From a checkpoint of a small text-conditioned image flow-matching model.
Data: trained on drawn human figures in many poses, 1.2 epochs.
Rows from block 10 of the denoiser, named by matrix and row number. Each number is 500 + 40 x the weight over its row's rms, rounded and kept within 0 to 999. All counts start at 0. Numbers have three digits each. After the name is the row's rms in percent of the matrix's.
# convs0: first 3x3 conv (model.decb.0.0.convs.0.weight, 128x256x3x3), inputs 198-219, a 3x3 kernel for each
convs0.32 110:456552445539497534519400518518523523540516482519523460579478508527497553498508516471530537472467575526444497515456543505471505469434487440525533542495513483563444534483583480503382497487482572518476459520531544477504515541476496437448490490601509569500544575465454483423471578485528471551452455497482551521435519581534474539506532521473477516498594500527499492534498469601477512542515488458512493540456532503454542495460457519584514553503499488409497447452465507476601528442519472537500469482496605545523460508467503441497522526475522503448454511498491460542486557605554530468459571502496528476
convs0.33 101:526475498453507565559458533565493478476441550473480550490465523556506485495568436574534529465546545435479468452455485470515530509501531522494481489509449541539527492550459444515588417514474554565560554519500528497567503541507494500474542449470498507491524552433516509460481499571565530481493568490511507503538563520483528509544511474476527522533551404509533469517546516496596438506489459524464479517485462512519463431542497517579522478506479467449463478496499516596474505537508492554500502509483528482510440500472527454469588509504488505494531521462437496491538552490421449522570518484537457507
convs0.34 080:491497524473424440535500460499513531511472477462484506505515480532465440501427441525518460504493488486480516515487516493405435495481519402475502471538435479503543525457516518573533499539458507492488567481568487543485416544558499470531488464535477512452526518479529532499531530458557495470504481476497585495524595497537473545492527479481484534478507471525486498508470462458568479521528498507514535484438511506475468511448570530577556529444479564421497533453497487506588517492543502537435499511454513571508497586526502547437478485460538466506504527509527529466512497447455488511522543534480497450
convs0.35 095:514531551510520432512494421471466508441493552519471560478490474505559569510551487503511478531518424452545525497546487511521451477550468501596475464452535462535476532496441467434495516573516514541440458525432512459537473552457511506488539490508493488432596540484574488491479534475524464522516440474500471531458464489502500487515475536497553559551508497512527589519530494492444522469529463531508604503555473501578490556422541522496570450480470483574539498573551513512530493485441540508524550491543494486464422477456542547476522433542458391522496537530419545575512517503531442538516530462491498491
convs0.36 079:457566562565483433483542487507454475483505449421504478544477557462510485479464528525530483478443462539484509556439484439548486488562529588522548500609496477481446470534457479554493487430473524572500500499501536566445467438485509587457492570470493550494550509516518547550459516504449489514546474530445512501514536547538492507535488541564476533457538538522595517480470450475472501458526448416472561540558537483520573526472557474494529489493485489411496525482536486468480486547459401537480511539496540492510458516500486461560517444481445548539500471465508470472452486476461483488491520540535485491
convs0.37 108:458511519478502486441522403522509557518581400547483543534475490496544474488441494535511509526557427523455461544603416473542498491447471498422584450545433536531534404562490515392533582433541508484543458516505513507431449465454538522538533502522514529523515464418516456567563521538496494447499506449457492455514460543496493487525517474436480493516476554494502428487436451467553512542520467512480552503578500507447428483525487583477523541548487502585573451429506500478459480460481530534549436480511513474458442460489513546469473480438483485533494459506462470511490483545452490505472496537425530581
convs0.38 082:473442467508518496547528498532509457490514495490455500549449557457425492442481528445455489553573435518504463471485534484511493468466536508504511481574536414485496550525517516485510491470529538508493537502517509522499511497503475486525481460530520484502530488548527603536480473490427492452507412490516608508414500465490556492471513538485497528465494511486491513495426506505479477479522540360484507487462511467524463496473438505533542560520449461509473527490534583521505484538470534561462475524458512489469524547533516534529463456472477480537526559477498463531529539484437524475508524500509467524
convs0.39 091:536545468471500545495585488450407454452539543502556578484469512521395513500505530498406497475458548466500504487499582543482528571468397497569533547532510485485497564464443510500551498406463510449498427520458533446474484544537523525540493489516512469504481400495531459530460453502514498505470511473473487517487474488479489555466461510502514496492522555505503556427565527468501547514533499511461466529557428566495437566452532509444461527568519535524586485452436524469513544486545460516524484479527492436576405457538483480499478544505523474537526624509530568445509517447530539504513472530473519431
convs0.40 111:499513445521454554501535472551454475512430428527496535512515408517606472509508527473549540484409460493487495497537523545452501491480474524519504503552487463556542478514505480568494487592443606536457518533473487527448534462464500522426506418520539517472528520490524464462472555535516491484518494453435513497577559563595467536494480516505484461509520537467493534446484508494566501521472483483557468493491401477588452511557456570510483527500568437567516530531467565551503445555460424491532532506448477512550558568559480533476423514512526517483459502530458511504566458488516530504539468474515477492
convs0.41 091:514529532482534473446458506491539451514525452506511513469464478523518464497447447469447449531519447562510448484514412504451405524493457587513484463446538473507527559562504473543487490578562455505536487564465515483499499479489540522506487541531472501500486434531510490541468460489483437505446531474515534524460571500459482484536495501512442439453448501464468508457506533501520566496489461525469569518532515508460463490537550458502502549520472516491514413501510468540443537523461568487497486475570550462524535426439473472503504378479522492488495525538546565563556516581454451523425449501464423575
convs0.42 082:482487596436543524522506442452560449483504542446488521487518504416517547459517511505559515466502576473554563535517457556403489515497494492508519536548446446529487528447465468456460472450544526506481544482548464546562515464499475542496490488520486534533485574549540436489466612501467557438491522511456518425501451558480544546477493515470499473481410540532540486514537541404478540501548462469542584463507546528541519471435499492487489537533450492492579485482534519479464565460517521477553502511554530520538493599489517484639521472554455473591503445459538485459508574494493547459525529536480467522
convs0.43 099:479438518499492525488535605538413476444475386521546505545431506580503401595522443518473536489542530489547489524469488451451517537507550447506503489515519496569426511584499487542577462515563588466505486462503490547466513472502453456466490586503550500453501460525487439527516496479443518601483557535499469534431406472528503488423480522470479384515605445506544433483466467496469534482419460557436457526486466470516434462523399530475491516501540487625543519470486528480526519599397399520504525510493557510492547490510520538460495476426500586450452486505468479530517509506454427442513549562483532503
convs0.44 110:579476468494413544536527484488473579496516489500550559524494470474507484516549557491549504479528519469498555560530508459472548556452495453474531488509485512537507535445527432461537483554473451532531508569516516484493472489520498519475520559576520433476511533481448595503428449463513475609574477566420552451557539467522556547469456562495537502520550448476532544523497528491486532477509517544546465441526427531472549454530539489531471518482494468468495499489467424489537499439587487545513559493470460421481441535523492493473455531529482560467517454515532486452473497472402489532496561477538528438
convs0.45 085:499506532514562521478556511501506545520515580493567484480508475530512545493497468507454493547506444545484520572450476504468473521459508541508548505562489490447417515514534503510534454594549479488461513450453513520498508482495435560552497521454497545447455500480463575513495488531433569576464502473528496479507470453455515561505482499427485521527511493522560528524446467509511483466546492461491469473544473488487478540455511460461524560541499520495505481477529493454536438457526488498549400491553474508538515487544566505503510405428507498495471522487487506526533502502516462492520558537464454518
convs0.46 107:486521483500540420522503512504450474455427574465483428474504518565494514437451509509491461548408449443449577446505534435535472461516520496488477451481522557548449526502447595514506591557452498508537470464453452429431555504524476453436482449540522440560509522499502437531523514518547527520490445526584482508503542499499500480532497474409402538563480510472484543520500421537456493477444578545490469495434549485489484590495428575500526504485514581538431496493532504553486525620473427503534464565503420500498473486502511514541435493551478486470505526528493489483581527464585425563468521516541513490
convs0.47 083:504473468536516444521577444498520525602469555578536448538611487530558481454582525539459457434524483524472477527511507486497524510555474499380486444495432436504500476589482444513523568508537473486487436484542546494473438483440522475567566478485532534514476510430475482476527459534540459526516488519469516443521479503499503451514504477478516477509533529539522518496519522539432497526525516534472477439585508524449488424403513459512541481451541543444518512471448499548489509415477578461561555517521549507477483495431540550471521507498448501455536422540570504488405511541506479448558532494482483536
convs0.48 105:518517505506511548547518499566499484511562465505476506591507509553480526436518482465458448487533453552497465490542517587470425474418474519453542469467512506555531501459518484502559461544469552477417506497471531545509538541471529412402581449537495513544492419578503524487551504486556601472481475527451436493464524502483489544553556506568495504512469482431510520413556470500544453542559531499494527497455463498548531511571528515430508409511606548512439482490513506465506502457431430554440476484487522492561570532451540470433491542539531548527479491512414464485476445516530510501514476567529539465
convs0.49 126:480520423517524462440571499471503457563561524494505510498484398438580548459463488519520457501448524460491507563499453560486528433492442532505526452543446486442536447529519531428520458503495521486487501525520482554501447486523470490581525543531558487473472530473590504590545448464448445522501451479508498544512483518530516511465468492536550539521440486497502518432543464413521514558468497530507507461512535478526510548513433506438561551499517397460541518540500466504570490501542498478499519467568502527490551470542479582511509457524482564472513472496484449445519494536486550471547514585500475524
convs0.50 095:556568482497485468503450538574502485460563528489506478516463477507587536455502507529512483513464465477452556531493475466546546509503454490524439508542422445557570503484558510640568522497392547479507436471485505559489458467518509504463488493567441427477475577505498513515504526470519493465566433453465537563484585549541469467475586470450463423448434427457477552449500457493527461500467421445469431497492591520485495456458519509555455479456443543501516516552553500476516575515508458514486499479526502499512396473488530482545413418558481477519477527577464441574530534429486517538522536502473434462
convs0.51 098:488486499477526397440403489494506476494516552519544494550499452506501457504449470454521449583519544490435557498508426419580554544501501462440545411482501510481434514512531494463446513448500532543509496492572495441480510497574587528462515491496504485572399470527506480443500477503571389496441467493551547501545505464467479526480527472451479525540561492523526517489541443515522405496452490480436426541501476468465424505479466512552476426527488526530435484558477506518527491538507537512455496513463524603482462528469524483503543493548565461473503523473548558454545616469499513472533449485495456460
convs0.52 098:534556411537472493482556483546524555487479591493517545517504526466507603471461520518499466505459440433478552589500516464518601445498438537497455522461460523441509434470533472484522491515440493483488537466415474456469517520576499539497551469413471488492513449466482462531458485605527531507445528501499483529519497546456376585477527458467596569575529514506474443604468412480525503493547574427501485478564515496553496452456604493476562441549451562407467410508482476483503511436487565445456510474450591535485498560524533488459550473518518481461538490468491501503555544432523539502619528445469491481
convs0.53 097:540494494473598533518472499487509478546507508539525456536460528529493503450534464497443519469493483528479517502545511507492460510444568488483478516550478494480523557549616525466550500486386509464541522476443506532562505462480543475489507530495537462519449444521511508519551523530561643425536450533545497532473524442561490506485440436537485504507536476486465480466496474489502513491458512528515490517497513456496524491477435532444492475478516453495473418560560494580532444545461502502500451498474469478491518527547541489480470495553472462506527400558467451420457573532528453518519489503462464512
convs0.54 102:483554420460556434491475528509475520462443502536566565496495504520591500496534520482462492544514541556502516484494486525482424545491543541527514522465544473397483541521542538453501549540468567498547565528481482523457496507494474499455539516461528495510509560527526549471479483429509527557520555523490506568495521546505451546557451486515413396471497538499532560548477464564489503561503481494544507480514554504468521504489481441527462527434497445361498545528509528518576540516491497524481516599490447562471470513550461520544521538513463485442503546515464514548541485508446561495481585554498410458
convs0.55 118:510418530486540451456520542463434507567572529505554555485503552495480456578483506492489548494446453493523532419422552538552496479489456542493509553496424531429565487466555553554409406443586515519477614497501527512445519493476618552530451534482478491478497430465396498584543480544497497453512487528502533465480556557497506452505533494578498529472520451495476470553522525450492474540499376529514557505510605492457495504524529483506531587507532448527546421572511442499488530475523487554440484552501493503471468517524499459529524520558530556436508492486574539536341455511573508538489471490519493421
convs0.56 097:532461448518548489545494507480507564499532518505593510529511538509447533459575530542528534486528608492519454519547500526540505483487567560475430508577469534466506479566428473481417582537464500482551381448484523467512497591558491461512417586534488487589477529495453505438568551505428598538441517565575520514463476481512456550467513505489505490532573545592388471581528529535429554572536489425488537489567503459417452514497485548467502540534399467453470557437456465491563592469468497488487537509465502511493416477510468556530543488546553497482476421456548452377500500499516522499523382514561508487
convs0.57 118:540503485502460527547513519443466423545466474498601540544504499533514518456573459557467443466483468466505480565505527504488426560476474544501487533464535419542527519526502513530508487454457472456509457481534558523597503492362426490536530564443540521581490477561537438497501477509450525473520499611444485527544465505458484479443553529546442454477496500549497484511549539520463564543469519491519532513470457529426458501525397471521493453531522526596510436481426470546470535514506430448491492513493509468533477460530486519485515496446511562501461435537493475596477562466491509531508516498432447626
convs0.58 087:465489462518503490463540526539560490504570517502554464478524508521523560515561518505490490536518525437491498451444466521589502496423484478492513473528430512501505528536505571574538504420562478552469471522469418434495480579534522456436497478532491468517499495491490471538482495500470488501466582507595519448527626527460480523476465465548494562583493521465471531509461491441590537537510524560472547512445536458491458458450497506476491529494476543442547512511497473556523531477489459492469439452571520451539475496515486470504574560506455487479543473585479428519548491469529519504465428506498486445
convs0.59 100:541548473483584539426404430525490493496507557556557515508517531526454504497511434462488485512537459417431418521502503531516523504489495523500482476494518497596494515492419430490530421606544519542533387525583493453444516467535550509446535571455568500480477498548476490500499530525440503565465539477521521503453491496534500576503510546512453472483529485546533508451563530559464485502530492463465474549495531521465505513410531524519545571476525483535517449517476503465504549484449458515501476446509519556537391431481527553461490448496485579567479448446495530397511549619500550542463529513489480437
convs0.60 121:523523546498565511501496480518508421517504499488537543532520562504498536497528456515476464541465451532469512524499507464463500547475506520557511477500560480562474451474549465506464588480474535446513477519528507543505548463505551439552498468464500520560446510471536539436507486487511558494481431568460570517604480461508515469523508518539460503452574509520424463521528459557557480505490498505496497488487463505471526464582577510451490492441474488553523441531523466500527494543557443493510463491482389490482538459484544442502493514466476519552541529530477473539501477483490502511434572503490456550
convs0.61 083:531542532538510462465550480507577542472458405462521488531575501485477546473423470513387510529435455573542479513558565398448541423465428481514553453508512444496508492552479504561431566478470477472467526437478547505522494544499465521494544440499460510478494470455468546539514543493590492500488526446465514491479445588504462447486505537478450523445446553604496484516521548487574506430469539505509565450507477518575490467476541450420543449535512544504490519532442477488517518512455558471497529455514455532483454623524481540473467618478474490533526518515502486539542498456539533482487504530407501503
convs0.62 084:510497537460587439452528524431489487558565575546494477481479485448581546509559457523510519510501497441460447536523595446529463498427493531519474523446469514546531480481476568535547501583474488441482469478475453486443499480512464469543496564516534445506457423441504445477514473506440508466423569502456550568465449516453465430567478478499493542484415471553493457499485477514469519482506507489555513542483497510512420520420469516474537514515526628512484451484546524499446493459486509505519552435472510432491471549526483535546478464527577468475501516495492529443554484453503499512521484443470456447
convs0.63 093:495537480517511545434514527495470449528532581480506459496484474536506501520523474503528526481493562500477470552500515416501449483563517525426508471467534513466574526466561535406481486492479444447490456517539437549509514515478518523458511490514491499501493446525448520516491476487544533518485488505525470517481515434536530429516451492561476525577486515452458491488449518502481543517469491541486480500504477502468508489466464500530516522443532495462494575505487476489447534445457425454510514446508563497515443472449537544514536555493444523536499604489512573483477503553529543505478548454450436540
convs0.64 109:486540482488475558483487544514444435549516542547499526554444471584486439456457517495558492479519569453520493467534358428564535464463470500532460470525524557560488458606460439532553488491510510554541478507496478534544471420518529524568521446528476527510471476442462515500496522512527477499463502483523568498540504480548503465501440462553499414501426478508538388480476451590541430474459477520464471483486534466526452530579435567468485435556482539562465402453438536471480504504474456553522534513526470579477523429436493468510563531516506508487518520461544509418491509432442468528571443468486485527
convs0.65 087:481529395489434483468515506460533454443450466522544518516548536504467447488492467440480506426538613503526534524542473510450459519529526513512517446438572457449514490522466511501507600609470570445571525610577414529527529455561523473490509488427525474505460550537497488488482533468519542456498571480505591550564598530532525583474526472490441476521530461510544505451501588472489477476494554465454497483470522482546479509561515452519468461547525530452537450423443468526525491500499576512422549487499516506497462524549481485482530515545494524464511497527549516545459501472494567529541444458470347488
convs0.66 093:541498490517472419481513481518477480522491504449502540497507457537496509517543513457493478469416542512517558511493473450479475536541504465483468517545513517534521519465484502476554508430563541505449503498522418492438455424487479563557488462538425461490495459421529545511542446531531468468476535553588460419483516523555488506531493531526456457487402440561514484549537422520497483522437420517380450531494478484544517477494478461573474499545525484491476438400477467477540522599493506539541513493528503563479508473507531565487511484493449479452540497569486575481475478445517500508525479434519519446
convs0.67 101:483453461535543459566551506535452528477415519457453452458477498464453510533507510491454485517498502533520564525503465513506513566559476507562544491497556482509498505469514552476466454510463500482450594502470540568521537523485471501550526393482508537529543550457520460475500452559445414427541525509463463469503446447490529488447512539418442498522493484494529509457509551549514468448527519487486548479470553498578504409517515497539539536554530545507523465402524544468504469461473450449562445394478562488508488488605481520541525515521576522510549591465546548473504536442493541562556632511545589577
convs0.68 103:447483491496563492512528578466533556480540534451451445479504558506458521519421498476461526496495612542431479494484530479480491541513565453429571511458542527477485519489528512404431485482500530515520526510471524522467517522540538566442584561433487483527489495599509485511457520501473583463493499432556469491409523540519473575459474512507450617506486514483466619467614494494554546532591534439514513498539497461475396509448431480507487532489503540458460570607551532468568488454480514444427443428519537520483466520542390522420505550503545507496446452496467511475554498533538384502499512518561551459
convs0.69 094:493512517533453566490535524509483438480488527492542461500466509522551431523551516511458496456540530492535442560469538514498465520461543529478574532488509432505509476483534445462500552493490547534442470517592434499541543499496427466485561535515482525496509489506527500464524526455552560584452575476508502458404550441442555460571468449470558444466486475410501511445506449589501524515536595531493503538484501388569505436494509462419481518466504518439448535483459558473463467499442468441455477517526489531496534551504516526512477594539544547529522510549522497435523553506486527440569529527503498521
convs0.70 083:478543500463570473544510481485454471522435412523591435477520545541457467497517466486449453499450545498435564533456549534524508578510457497478462528535470552537476450555510486419584434503529489422462523500526550485549467415483468514462512526573516484478539539547479496504461533480489455539470512506492442477438465419478508529503516537467508496452494410511539459502512494476394530450511485463446495534463520527451562519467527445427520504522513492493465520551399524513527545621481475538549497591503513563457489468553520513489551548426530520528501538435471538528495485575454525478495522474496494508
convs0.71 108:551430490518505433567573460493432499524576437472413501457450499434458536481566511542514472488484448461471521443459476556525485478547548433502478447494507498519500447519510552521466490568390478488481507465484509464422549493463502475562523402529500569473495537474436541440488517474544464510539497493455599474485517554516521530501463533489530507422513532490465495533454542504521527509534485383536525508511475487460518508577585481482531467511559385545520556505482495480590554449530531496492424473532520393490445552565522404501506507517472555541522503475533519525479511467495497512499544469493563441
convs0.72 089:511528538586462510479492416522529533496454490524510501465519511447550532463508510512517436552514488484523446502512549509453587557517535515534454566440515455533488526540470425514573508540477526496544551568445473512427484498479536491473506486510466537482460519486519527521479498484456466501470537547523490468477566486529495531485512548488572547507483519518479559500509501524432521458459570506496577414548518419500447480461538557516567523413504552537484526433491450471468485573563558430544536546545472429520457558557520600465558475478464458522462510487510390582446475502534450416468566526536518516
convs0.73 130:426570505574453566523499524515552428461527522456496484512434485424515486520537487509482555545488407481593501530542374494475621544504453526482496591403598495517542542556519523403430517460558446465476558518517448515474564496438428525484479521466486547489509512547532443551524492479528501483449519441569476469445545497500474537532483456530578526480420525468491560501455521443588523532465562515509456490464509518464520499493542468533499504490458502459502503494521533533397429533533499504530398538489500479492540532570492567448520463540514478533552508455432446585548460492453506557512507513493467526
convs0.74 113:409497491518455501487512567470490549499496555503461505538486545502530534550455463440530508390467508473509505462437567567534458407574486558459530514490469467490496543478512524569525466506550500532510544490492437476501535462576503465375480499484476503581447505508502481475484515429488506498430585498532453501513535496566459483507598437476595476565530434451554410533451433480509479427453569483487479504461566458500521448490464503510456544532491504487470444530467529528535511526547557472450482474549568482438510495467516460516461469566557454459524501518478493483503527486557522401605466494422492525
convs0.75 123:502526539535417485567537406495558541514483480564461498456473510450497447590526454472513534522482459523507457507565553521541467467488540475493496515450426518489450437513517513614573563557559512454472554488454542465468430501471493479537560526530440531450518449485528515515562540444515433516477491513476517519474551519447501495462517476452529474476541467478513542554499466509451526390525446456475519460599512513528588496512547517475513531487496455473477536525496475415547486445529578489478595533473487444485452501520574445481459514504498396477549515442505523573480507531521497452495465470517457451
convs0.76 113:566490418416448445521579573526447455562527494490471544505500511563528421490540487537465446523423467511578450497473489485486400497551531510471501455556471487489479518497535467530504478461536564412460579497464497524439445526509546449496505494484455532516504520520497535499490534537452503446613497502525523528578524441494493485514532520584464528518496503484505389509504567544471425527514489536480394438489496469536509498535556501432502475501459393511492545422492435535499514474505454608530527512511460558499500472490543501448395525505520409490455446521468610425478444501466515551492508566548508553
convs0.77 107:464526473512429546524418599520529480545509524462516549540488565575509446554523464462436491479470572556520439462520489502505441451518529535526488559477494480483491481514405515503431441539455452579479465543560428503518525489534550452504447444498452446522433486467438544495480469564503519507534449498535463491542536471547462480509466541512477510506481422457509441500523546579494488562546551468510467503416424540508431582521482474517491496405459521511444454635541528470493476562549527519478544501501527511503518530523495522512475450458490476473541497440488522449540505476516507505513500502485529561
convs0.78 082:554425481518426563446522566522501482547479471486438532514461534490471454529467461400524542434540516500504537531492507552502538460486518445534461527557465500509477437520462496560491474491550569520583453478506544541549488514512460543510427461454542525473574496521495492523417529473508498538445507557509531473469576465545491473467472519482477455447409439568488457497407529441478498457519448483455558454513469500496518432503502503420555498485448539475494473597485474452531552501464502497566435449528460344495477538477521418505499444497446492503565538519507473522482598495498518527511510519492501523
convs0.79 096:593489516594436511502453446527519525528466417556520463481531516502535451438503470462563509567534533508524586488568574519473510491510464481508502547513466509526567405421547402467424429468545508450557491499520525542463498481530476571502513501488512434508478466538506500499566477429562476445512477490491485469451551567496517452509519513516482474517497488466459526544471496548526479523503482512528446489474480481476551488479395439522485536469467568508510424493546463539482482458633463491526538544485517582496449594517563514513432570502483540493491483548474496509485500548586504448538524547487487461
convs0.80 097:436514526553529513583517459526553497528474463449559483533488486551380453493507581512460466444530544544475435543469479473484494512589522532577481533433541492484525556566485458414487465591509523453537512508457545485510516488530440521585534579435468396467529546531486439512509460553478522526517459517497425432506448423512454551462455496494463415478461447505499456489441526486471478464462487492420497495518515545536445499420466489496569495521513450537452507469521491549470449547554526500593484540453479434447581504519460503491506456445492492442533478484500451525427439666500438522508493484453430503
convs0.81 093:545540444535461483454504536577492509463522456513541484548472484514477485503545480558600498550528467495550512491495496411560512485596514541552424449461522493475501483502527565457540467472549550490499539544439452511565561481557452510486543525519517550534494539542511534466499494532580471505435541471514447460482446551448510515503535471440521502510512519446480516441530489459506506493458561501472481500486434447502599439433551451501447529454391446463497508559522458546450550478477510523452515496507541511535440513490565457493497436470501475455483533498397506565501449506529480598475506542437455554
convs0.82 104:493462529499551560571575499481457493515600442555476554478445524472507486572465548528482464510503529516550508474502551485542521529554488461471596435511546454453519521553469508492488502482522512524454474544412495508581471469495529514522490522469557417500523478513466465533456540517492488464553489392447444426557467487544545450446451519489504488514569483432583455421527512422486524538513445481486477519574589549476500496549479498523503473590542419456506523446457499505483465486479446488521450530474447493479431508560406468609525477475480446589483514506467522545429495498498508517447574593513424522
convs0.83 125:485533510489511524489407475441552465498499534570524426567432547556474514521496506495551507500492489475518484550522536403468486484492425471510483478451485512479487543600482475520524523495500533453502478486572552508562542514508387477466492470528492521483475504557496508504525413445491538501531486501498531465494540482501473504491461507517470452554553435520604560478534448574435476435469427537524516474483450468635522513457450529524479504548463440462561575435552549519519504486475467497489467492405554484532532507505506493488470487475536526477559501430500423515465495578506445492464537532467506519
convs0.84 089:501477485471530480582537483566500476476494590434529587534463582497523486470516516515534492497377448583503494519520459507489531422472516501499458490551459472523496460490539450386496481478521456462483539496467498499461558499495486580561483472500535501478484532487528419420456560504522408484554500500468492486498519491550487463493455467540591525422479501459528494583514502478572411548536465505519441527486494502510536523485503524547488453532523530545507526513443490500469518512473455464509464448486498469442526542589467506436510494472509542477449457528503521494403445475519504516548477484584518449
convs0.85 113:464444496571435515457544444501589539496497456495457589520522498519528531408486551415489563439574529464454467467571463462456504508577506488504454481519485590471458498547499375465555496504461516517513457486480494469508529480521534409461535492496511512528529465527483517545505547483517497514517434473500514467548491589490511470511547496518505475478574571520521481499548415545485530590440488518482547540535469540412560480561506526528478486464493466467457574527458458498479451555518455462508541467503526525528477502481510492591577516483464492516518471467463520428563500551619514441515499416511499503
convs0.86 084:515498465468532487478417499510470450482475538434521462523620547477472561404492522565524445532493483457456412508433494558437461540499516508505422547408461571519520537556583504407522551520463543503459494447461447424482534462493518496495496519536540463508532484464511513459493458581512545567469489544501522502453507556536555498518505486491560453469582519544511501451509508530548582498559481466478514475466453524508459519550474505482489505424527550503463525542516494481508503464454502574470499454479512433478470518477508490528473480502529463455487499556541508563559561537498506513497464486496504475
convs0.87 093:498477450450520530576467490511515466459511474518476504553451519529511454506518535566452520508598517524455478496517468475466448446554476504502495568478454505507564543526533495570509515470547503500519423581485513506462546377522491580477493560485499499492489506508482514486482478548430460501489504480492492440468520505526481462487517505481442572454520529536488446469462499473508499499502510503443572544480480529474497464378508517512555488511489567567523525504502542503487482491471425567492513492421572473464431413469517473507446461480523553509458542497572440546531505445482504536537440505506539478
convs0.88 084:592476524546431413508428596511495466518492467511464529514495563538507535518453511452544543524591496552548455473559495546499449465476571520516451451538499467495466508556459409543444424515447489467563502487556524507540516528533540482571448529457463529480483505550525567426542472465517541479487504480548498495416425416506491476511563451504519530472515490488466487537433451457536482417524485473436522502477467525554515480436489554476527565512495510504451443533528465501499470505539525526475521473483493486420472508555473492531528548462467480543519523453446454468557561459528480493439521496505594562
convs0.89 086:526554521515576488458497499494549504515534526536542508478482517514561518472424503534523478507557486478581516571484481503451502570443503570515460518540449508483531440540480431431517482512472443513482461562547461501508511515501530503478487528515498545488438532484468578457470525501523547453448519490518539509518486491479496484576487536533577559507512514560628581489445526549532478430459543482522510499477478553506547509444439465475505546417477485470505527550550521484451492444425506470530502501537502420495470409570549511587497523514444497526547455550494443529564528484402584439597572546465447477
convs0.90 092:507420519537419539491546554447449538486468464542454490476491505514523414543569506474526483475494395541585538450458494509492513434545570414572518438550535558491437566521441546497433516467525577514484602499470461407556547531536509499533487485516398426524537465517514459499548519467555480438557475454547540487545516471448551537508515459528535546514528447474554520464444526471525488507526473522518499513487466487580530412530399514426457446549523444482507557500507481529441425536463550505512562542483475617495452458497527480500537485579540382458478542505556524522480466482499490533473407570496470556
convs0.91 084:488536563460571570536483509535529486498503553430517472450513477414480527440486554482526523480463499481413429540488470528497533539519524526546434483589538459522520436511511445480479474500496548472531506419452507520564462523503477552454507447519536497479551522443513515516465481501531521579524484455492537506428434576569463490492536521534532539489521476509489485490504517499434492513529465489467478463426533600455497569463431506457590468444532485402516492477494506492483430479487462440553492526485538462443449478516574489528546527568401430487531467414594488480549463464515548518515560518469509553
convs0.92 095:528544516531505562499481488489430526404480518505467539417475497502552476533513538447418545492416472445469532488550528475415540488433473502529542511395446490517584530432489495554454491508498495400549495438478525505553460451521497423476499568434542499490495518557518444491482523511499469501521487455483524530482576545534427464476511453474431484533430543509446443482505479501607581512553482510485471499435471530544496537521556526479521529513506519439511505487512556560494495621585496590493521482485487621551514485483555511465444398480529483561528502422495466425514440491546446489559474486483450500
convs0.93 087:482456450585583397499520412516546479555465487526530475505457489522477468563468474469521508509520494507568500517523519497499480576526534524484492471487469457483533456477495465477445513479540523516471483480613508501533505565555465496419485491497520520585559466481561422455516489473491528471460501497444495556511529466455514491499571499450470524460439446475502550500444476494530456468494540497499493528440553464540501485414577573495473499562485420512564540493498487483455428557505541522507561439526481601540460505473478537471556523513548565506444564535464479500476561527545452462494535606519507515
convs0.94 091:487477478510642479464466504483440536433495477508452556483561562526453484463497462481426480459573502489532544472479593507509544513479507526444542508513539508498536518456430516415517522507552483513545496541471531495536551493478557507527509477442485519508534474510466519503564511522430571421499497535539462517492405508488577459517513514541439481526467438460469480490533522469475533570538471485498499464586408493429512458510493498469537567438495531473457475491536492489487592494501462531398452542491513485543528576520520468487467547498474475528514424498511507445494492472526474516523578464500581497
convs0.95 075:554483484524417475516589484489537461360413442480510515520525528399465476498545562462460464500526523507473477490472526500614555567537572486509448533504571495467526545493533428485476498552479461421391521536489496559493499475501455412432499503445504520475452471450460530445479458484443522459508515502420531563546532513489489471487513507403537473472501530548502514513414492487606498448461465460456470491550587528531502507483545518459549501513436481487498509460524469462505488506510530464495504503451485489498551553571523475559500485496503493517487456520553557551505470508448406485531577551466471506
convs0.96 090:554527491505508575538432495525558587562612500462516442498559516443506546447458464439461512546567568546512486506449450514546522499522488524552477508523508597401539530492484516526474546468498506470506489457504492473480496447475509551551603541467400511526510526558495556549542500561542514555434491460518479502457408573535493484537530515487521473516554506510433565480445470499502476529544445446503544501523463529530454444390392539500503488494457490498424537491523527498530496431407485507442497534479387405401446471466505537548473488535473444459511480531484496479488468520469463498474457505543500535
convs0.97 109:488519463484431496537478445519525481500518464505466544522508516458533479448489426498516521477493478521499497524488526522458481507553502450506418523517464482477533484539557567500510476510472489476508510498487489465476582505478487468438478510537535477507481584552497468526497517489450483465511559433502498481447557491500555576486454477468465444536552498465461527505544600485518566552534483499622518479551569465469485408506571485560538552512460502554594460429462436511522547419525501468450447512491433454550519475539516532509473434555498514563500411537465497489479495490484487491474517488529533578
convs0.98 114:521390481517517579507478446489504447523456490552565488466550430520544439547507532486499502482471514544520512570553453515407570561524488493516561531554456528517548495496497548471541553521501446616497473438455521471523479452498511617491541442468438516564421477502525494426523488502542551479437489508521556534568503475435483468502451523501490500508540531519488475490521541499502454470488506508508456486527515509573473521514499487513503481425558509544488534482479524515476455533580511544498526462484438560549527519495503527469545503491517505471509478493525487453491454528448543513506535525467522494
convs0.99 106:499448545464490468520567597497488546551537522518555563529537477505494455563557514530517510460546538567565465468499539466508442528487462443480461539502454533442509494453552561444428522549464461463539499536617445494561433444498512483490454551447471472496541575438541562508526436511421464581593484548504493499499482444487481448471575482576536454499500429557558465555531507526514594451507490486515477491507477543490549511492506513452514551454562495420467519551511525549484477437515496538453512554506442548536588512540499501469509589561451518519548533508524481495438506462447556478542515485430512520
convs0.100 101:532458449588510440516493468517502562566466567490445441449483502477531549534541452553508396550501432472469511522539480423524532432518556502476565462538451501487508524508497536544520502439495499444451489423506504500498574513491548445490505450564535540489539525543513460471486501444528478551505489543519535482448499459445505557523517480490517552482526440507478589547487530549592534486500531446545506512493444474521594519543529514457494505478499465520523524504530499424541544454489495532455453458450454469486490559503437428508541426450522520459504497543476520515515513557477531508457484537497532516
convs0.101 127:486499586412569494546445552437623399515517558504539414487537558505471513526497486475453514420531540493541439426519579558499543491526521457541415542452543477465463587496484474521459508507473481451521527444480468453561524469526603473513429563483496509456479539456473531508531596504433491503525488528553431555511583536522464459493527450544491497548492512497466502484504542503472539486471523528474485532494532462520528510431522513571465453529489561516538516518445476465476479543582502532465552535450525475540450404508482544580510477445425479480521513446523495522492518532530518475502451493495579549